config.yaml
decoder_upsampling: "transposed_conv"
init: "trunc_normal_002"
adamw_lr_other_params: 0.001
Rows from block 8 of the encoder of a small image VAE, named by matrix and row number. Rows with one number belong to one channel. Each number is 128 + 32 x the weight over its row's rms, rounded and kept within 0 to 255. All counts start at 0. Numbers have three digits each.
After each channel's rows are labels from the 100 images, of 14848, where the channel reaches its highest value: "responds to" is what is common among them. Only what is clearly more common there than usual is listed. The data: seven-segment displays showing three digits.
# convs0: first 3x3 conv (encoder.blocks.8.convs.0.weight, 256x256x3x3, each kernel summed), inputs 52-103
# convs1: second 3x3 conv (encoder.blocks.8.convs.1.weight, 256x256x3x3, transposed, each kernel summed), outputs 52-103

convs0.67:042148115114114122162151080146155123114098142117169098133107142164121193094132130177184103089151130176189086112162093093137140081108116144123119072186091197
convs1.67:102160114108158114110152135103094133094144164131141112123096109160129087123101099044112133131134097120078152089138147135121164163158147100189098164102134093
responds to: white glow

convs0.255:134102174120142142073107127145162134126129149155089167157156154129124181146137102054133087179088105145105150176158178108091118148156139157117104125129151108
convs1.255:106123101130108131130114161108113148150126150204092076075127077154105170139097104138086158143136167177187136106145086100117075128135172130135180126127131106
responds to: first digit: 1

convs0.93:119128147125127061152125083163116113119134118125149122094115087100090095116155111092129118102175114139128102184153119136124133122163169191140131071168082106
convs1.93:132027121057137194160135117079172164095154134081167109107102121139161211147155104104144097186135135202151160143126093145156124147172105172129126149175197137
responds to: white glow

convs0.142:106133108156144140129100097088140154121144148086143090149091130069146101099144143116159161132138161116155062118104121133120110068138159078128143189188134113
convs1.142:109044160109128168095130082131125196113102161122094070117165115112130154159138117117148087128157093145090136129174153120145180153125124160164114133153142120
responds to: red glow; amber glow

convs0.232:157142127118089123142152157179164093097201119100113096091092158113099157110151159087104142126119162089152089129123067111086146127118110026167226115107150152
convs1.232:120125150068158195192122136109173096082144182104098121155105140142143104110128111077098108117131189166138158124107198184094140145121158130148072105167149158
responds to: red glow

convs0.192:082108119173110078139124095150101131082112140162082122147153121115147140211163064115111160090176143121138114167114143106187104133136103104123149160094144167
convs1.192:159135117075183079151136147089083105147144094170100136100130177128121091181180114191106133097095122126109172118148108123174117105111074156170116083087139108
responds to: green glow

convs0.153:135120140083129095110156149150086130202129089108173144096095129127120077166150115139105144115111155067090143129134177108138106148077069109120154178152167111
convs1.153:135146133138173122166156087095102115198189166121132169120136107118157139152149084107129122140181017077156141192061116129164180174117118150173120122144149135
responds to: red glow

convs0.16:177148118071125170091120135147077108138118128131070100110136161102128104132143181050151158153169131103113131113144126121173092159147101124162145094115097067
convs1.16:175119092107059085130162129168123112155082170112163125173171126192167108173146143161149129090099144107151161096144123101091151095101151180098160076111083140
responds to: white glow

convs0.121:146129114143122159133119107144112065136114126201103153121122103105167120134109132092089100098147078181115124190100130085151106194118167101154103135076167110
convs1.121:140115150173079108116097102102124164130175111107122176125171113141188070138119190140128119084109101159137112130097128157115142096079155117181122142176157175
responds to: amber glow; red glow

convs0.186:083038077094133113155114127173163107158195104166091126149139080198083139085121119121126144091127139179120097122092084162128185077146128119131124061156207094
convs1.186:094150099099118208112125141172119099160088094085089135089121198070110178119202108160118188147082139101130104104120093100111192123101134106124139141120094124
responds to: white glow

convs0.216:122112133168091090148126118151086125135118190153182135098184161157182163111142167098138131137156078150116124154139118155109151136127138156105104139088134120
convs1.216:047114121165172065175123136173117148153159166147157136114160122125140179142119093110120111097095077120105064102125053159129066152087095113100116174169099168
responds to: red glow

convs0.83:155151153167122133094148153150140118128107089102065178149125166093104162144108169099126093061125060115140138127147081217139151093101085130105126153143124119
convs1.83:059109137130137148114108119052147130136180162189109173112108106204112089135159136093168135111122106089058092193115138132086114154124128123115135189157165160
responds to: amber glow

convs0.39:141083122115134044110147087171201133097093167153163149131122165138147129179116162164188146111127123073061096119075122124151100103090149139072116128127140143
convs1.39:134117184082097185153171084163134163114146155087139115117138096134086122109111125136196136104135143131123047105100116088130129119136134127095159090105136142
responds to: white glow

convs0.62:117115117140091123118133118129174111157116139106166146131153118137094126081165122152128116071094169110066138138130151135115139157127127139091158141176088094
convs1.62:166123047125075088160122183188152139138132129112121168149114114142167144116150171072116087114103136161145185098118099111116100136061183142130190134133114119
responds to: red glow

convs0.164:069116172168114098106130150185118103127130158072098096152074115150138160159115112119146101182114125134139110141118137139101069102125138082081097161167212085
convs1.164:127170183175130118139193154113148100112153151137087156109108091153146159128135143081108149162144144139116178146120145161183136117164108118141109143098125133
responds to: amber glow

convs0.134:123098129110105153144136132221120127128136077113118147136083169137173128089139148125125082111154119133137145123112126154162143150070141111094159123114160075
convs1.134:146150122127083134140102153111162145164137107130119107158149184151091183085106151179085117105105153102131147182144146173107120118098122136151148105185135113
responds to: red glow

convs0.195:115149154165114096090147191123091086150160134096185140166130111099060151094109119138121108100123140126099128123204101113099125115156125107140123142151147141
convs1.195:127128120161121189147131173148123178162127108126100119103159100073121140157059113142117113066175136156125182142168151142103138152137091089144091151208125185
responds to: blue glow

convs0.171:105180131132091093157151155126120181113178141135178124105100105124207102125088163118165131093113144112108166106135132132153087111095117169161086056112107114
convs1.171:110116126180153072124140141123077114223190108133131132139167128099124162146094177085133133169163113165104105060120178116172143170097163188061085124089088122
responds to: dark on pale

convs0.177:068161105106081140110130185160114162128112109101109138099154129116172117074171175134106095162140094149096115176132162157141047123122109073173143165108116156
convs1.177:080128058092123163137103148089075176192081195144120173098091147156154069115114145207154118048107139116122147154115135105160144116122065180094112094137163135
responds to: red glow

convs0.15:141136151116106121148157114134129131167109121106135103136083157135160148120111162131117131129074126132198172189146161163157170077158141125122149110165122108
convs1.15:186131126204116125090102131112095167131084129128120077114145111204095091102095157170060160160162156142058135124114106109082124122149124085152187172118101165
responds to: red glow

convs0.2:123152141142135158094095134050136155085147116057135132191136137109106106147133119159138120145194137125128152090118124099123105095222159144146066111097106133
convs1.2:115078149162104111145109135091168131114116139100145198100165160108148126133138125161134138144149155106179114100118130156114139124151088115105117108086180176
responds to: white glow

convs0.189:122081176119090207106143116151163135131146150125136108185143132106109145104118138114142133174129071112161103073115109137102109116105136146081149154105121119
convs1.189:107108142112110112170172165101070103116146108064148140096115179139143094127181118148123130058120122125095177131111162173110126076142119115177146119125055101
responds to: amber glow

convs0.240:125118149142076097142150107217107092082104114124044115180155202137118180130148112141092162139138132124129190147102122088120117144134191087124123115120057108
convs1.240:092126108118128126117134082121116088141143099155190126072132160115162074120141104147104149099100137111147118113087057117147147120149147165091156076064138071
responds to: blue glow

convs0.59:113151102119158191076218096162136115104134109113165152098122082088128123086111131132119161136125119172096137113157123163144093065115109056045113117116163150
convs1.59:101131158090141115130164127116194114164144056094184139145159132111154112057122080116121122082105145078138102142120127140111076159117101154106167125096157097
responds to: dark on pale

convs0.128:154126122092085175140123125150086131143189129095172141155162122124164123177093113143106111089089069139155125194129109173163186183181094177096161112129130159
convs1.128:092115116094143074120105109152108116069135103127157114094139086124174108102143157105171118118116139172149129127070151128141088143112136137116167171157171141
responds to: red glow

convs0.77:156186148132136117112122146172140148124167101139060154193105157146128193110133141098141105102119148157116063107116108120104195155163094071081143105141132157
convs1.77:145139127109134184154161096120106108087117168093123127113193161116136187091167121133133125068177144120138074121160109198133131159156176138152185125125219155
responds to: dark on pale

convs0.13:173186100122121088116172119161167114123152127129132131129155124117138100085190155200128160077097140121130123080163142105151116141184135113097116137098145119
convs1.13:135135076083181107155112199094132081162085161098231083120104112124120157130179137129103123191151113112134120123084082154054134141142059170089144138140172132
responds to: white glow; blue glow

convs0.79:104073092087062092095091150196111116135148127172128106141123116128105114160121183123128130095126030094103099109139127158131132137144150062111150125160084145
convs1.79:141147176142106128117201097102123040145077202159129119154118140134108122153153098123174119165123160094152149058133135107111073164073164129182178086157145111
responds to: amber glow

convs0.76:127119195090160114087169096107096124108079167123122106140147144151141083115101120063117155145098162142164200108117151124119104215157145107134137135177090159
convs1.76:111127130113091134159117143128159173102140183130112149143168127129127166098131103193156128136151118163166128143102119089098075129145116139065093132111064101
responds to: amber glow

convs0.65:158094149110165104131120120123120082144074139172198091157094191111166166177056147167161115146166123123109094170117144189102153148131040130119070070123108084
convs1.65:059123082112145099100093097144178087079126190078131146122137162098136140163131137128138123140135188143166145138088155140178121114132153123101121158126164127
responds to: red glow

convs0.178:083123117074127139074157142114154151133153074192118086168119106159095151171128125110163104094103172175148104131133102156091124098170137102127135116180099138
convs1.178:101058110102069131105120132157120080105090136155104130142096128150146174106102118117106124157126118164179131094160113082193154114116056069138104134146190109
responds to: amber glow

convs0.18:130109083074216103127155124119086101129066162171121167114151125140086083091154119075070089076147127042067167115131110130105143110113180124128062094127093070
convs1.18:114111094122123110174158160135100079099098113093134119123166162166080146122122107110141104130131143143096169079105146122096129131074114151196135115100114142
responds to: red glow; first digit: 3

convs0.253:077150157169124108091154156140138116080146125132112164072086161173173135133107112129121100165152142124096125157159120107117113125153113085077139098106128135
convs1.253:148142125137126127131120155109123185166141153127151116165171115078104186151091146126120185081166096155181115147159166151135111069136100084127076037115157120
responds to: dark on pale

convs0.245:076108166103064149178144099115090137110136123118123163110131121154133142067037127186150196169117098164118103122148154153117154139144101183087132153104095120
convs1.245:204139120075148148110155117168159100177114095138134202146126097078122120106135107145091101105098138081105152157116095132092123153102118108122139124107101077
responds to: amber glow

convs0.123:108139180174128149115058135095117082151154099116098164145141114191172177131120165135170043082181074155232139166136086126114140146137133130133122099142082147
convs1.123:145147120153128119217110126132102118149093202134112124124126123148111124110124172129133105119108062130126129208085175129094177115110081123104150132101146062
responds to: red glow

convs0.202:139187043124168154130091171142172130130109143159165130164137113096039172098178183098168070112041085133064172099126088161131139130142118081111092125148104100
convs1.202:090143128166092060121081124139117139118117100146153120091103135134049154127089134099149090164102075142078095130106136132142103125134111132106073162068083150
responds to: dark on pale

convs0.49:197183154122130098107157124133160119079138117107109116151165116129127137114181039158144147093143153091082127150130149126201176144126075174156153122114057129
convs1.49:131145128173092173095106118152161118157138129146126079130129132162137128121098173104080138129103106181100119094120146100092159073110157092201142138142056125
responds to: green glow

convs0.197:207137136111133197144117114113084155170103104214094154099130115148121126150039068096142073126092147121134070108098104163112178132112081150115135142169150122
convs1.197:120134146124188136160117227177139122118148121096054094123186092160158083177152103172114121159141114126131085179190108195163094184134141139085144155144098140
responds to: amber glow

convs0.161:164123113182116117096173149131062162099178155148154138137086113083191176103154125133133140094197165051092085132154068177089121166120143186128125153125128150
convs1.161:084103118093141133136167161106114158145111115103142132152141049112066162128131138059092160142134153126092133067139137179103129149144116120140118168145112100
responds to: blue glow

convs0.29:106149091159176151052116154119167033115118121151122165131149089111167113154173094099136108138132187137131139147150117127102187062099078192160145164167085135
convs1.29:099133111178105062080142165174159104143099127121091110115125137137157185160136085095090111119189110111145109094117126129131110079202155180107113157154154110
responds to: red glow

convs0.158:135058131180130120172157171110106163091122132165172090068186114100140137145148175099133167165120050162074093135139140159136115114105113131135110174135158138
convs1.158:137130107137161134133109095121114224141136093117106114134170149110122101103094133146173113096145110088133140135125144145141177078132112117104114100101121107
responds to: dark on pale

convs0.47:136169196147129123183127152096111153117152098098151175080158136131182107110170105113167107112063221138125211136109132155128095125162152176177163095096105156
convs1.47:167159196114143136084077104127162078114093098153127141138084142159125149173155150119100138147187099124147106147096127211140168114149131198076057147116162093
responds to: white glow

convs0.11:155193130185175127078142162144171161126151106116127116178139139172137087142109172112127170140090155136143125142092086102118135103143157167080075147145184204
convs1.11:209081099107132095090131099155098090156133149123087124148109101136181123131094104158132132070119166148163137144073109070129084172132075164081082132157096146
responds to: amber glow

convs0.24:161129082162083097124098126109122159162134091144137167123133138115165091074102135119135080107145187133150120134165140176139192133080146078134098136130117164
convs1.24:124105163064165064096093101099069099129112124147136122115073084157103095109119108169128161137141146164124117116185154084120138135125179161103142095105130096
responds to: red glow

convs0.32:119115112095162077164097095118145135159151080141080072163150131169173144160118144053117135035194072140128126128133178089134094121065124147148156092087116099
convs1.32:078154125049107144103104112125092075135129167130161123158098167110102081117105028141129114178110109044155119188103231087099143162092165139137151136161151144
responds to: red glow

convs0.140:158133102098134137057126105135177100128235140089074150141077116127127106056086116099133153125132132144063141190101114148176095181127151104166098127177077171
convs1.140:079097151154112089114150185161125140146140150092157141109096116135138071093085092147136099090128129143134115144146033170090128131150214115126152138131100174
responds to: red glow

convs0.116:094080122144137051074099113136111133132202186128113167127150107170145094137165155057189080182133083184071128147150099108140121121181089052104103110155151171
convs1.116:144171087158167108103110162125120129167102078124075146185122117140126126136155166160111103145119178129141193093200129073197125128110144111158124094104092111
responds to: first digit: 1; first digit: 7

convs0.199:102132126131148146170127153145068071098090170084087099185166140117099157095094166164158124128113131081137074159145116127131117165162161181072135118202148085
convs1.199:140077137151198084160144131144081108096118120109145098097145088129148171148138143083158140163168131145176203090113120136188115129119072184130134134146130192
responds to: dark on pale

convs0.244:103160076162117139159182133067117255151155145144125141119130096059129127093109129124131136124140094104140138152132145093162086116117158139132127154147130133
convs1.244:141116103113136085175183095107115113082149122076149126137179103125158120086116099209142153150145140098132109131116203121162142102162134171115155124143149185
responds to: red glow

convs0.150:075113145110113157083141106108103116093130131156108072084156065094255073112183109126129107080153105079107138149105168164175101156092138123159151166105126143
convs1.150:051129126150146141124125158201155136120106148139039122085167169150135108109087088136118142124057121123154091109092121102139140141122134078186137149160112115
responds to: amber glow

convs0.102:129141149135123130181126170136116117126074117128106077140078124103097062070059150126171086115098170144123104161126082064142146074096125097129154078137181113
convs1.102:138193154186133125151095097171124161139121159044131115139170112103189148182155105141124105126129104131165148104126120180134126122131142115151103166191177158
responds to: red glow

convs0.85:155132172134083126149156138118168135153165110126089098144105099095155116163074182142167133138153112177115088184170098125129148128142090132073145079111061090
convs1.85:178152131094148171126100082144144149150148152112144122106165139148107139074178126159148183092110093103130216174135076146095153173111090070178096112156094123
responds to: white glow

convs0.138:205132149131183075133095144131086132116143144154039128169022159174117109139137103122149186093110092126099189074128139120152094104148113145159108119186123186
convs1.138:058175151133093112136121105126153108053116131144084084114124113066150155141128154102161138140158118160155102090109125131148171135084111059199072092107108181
responds to: amber glow; first digit: 8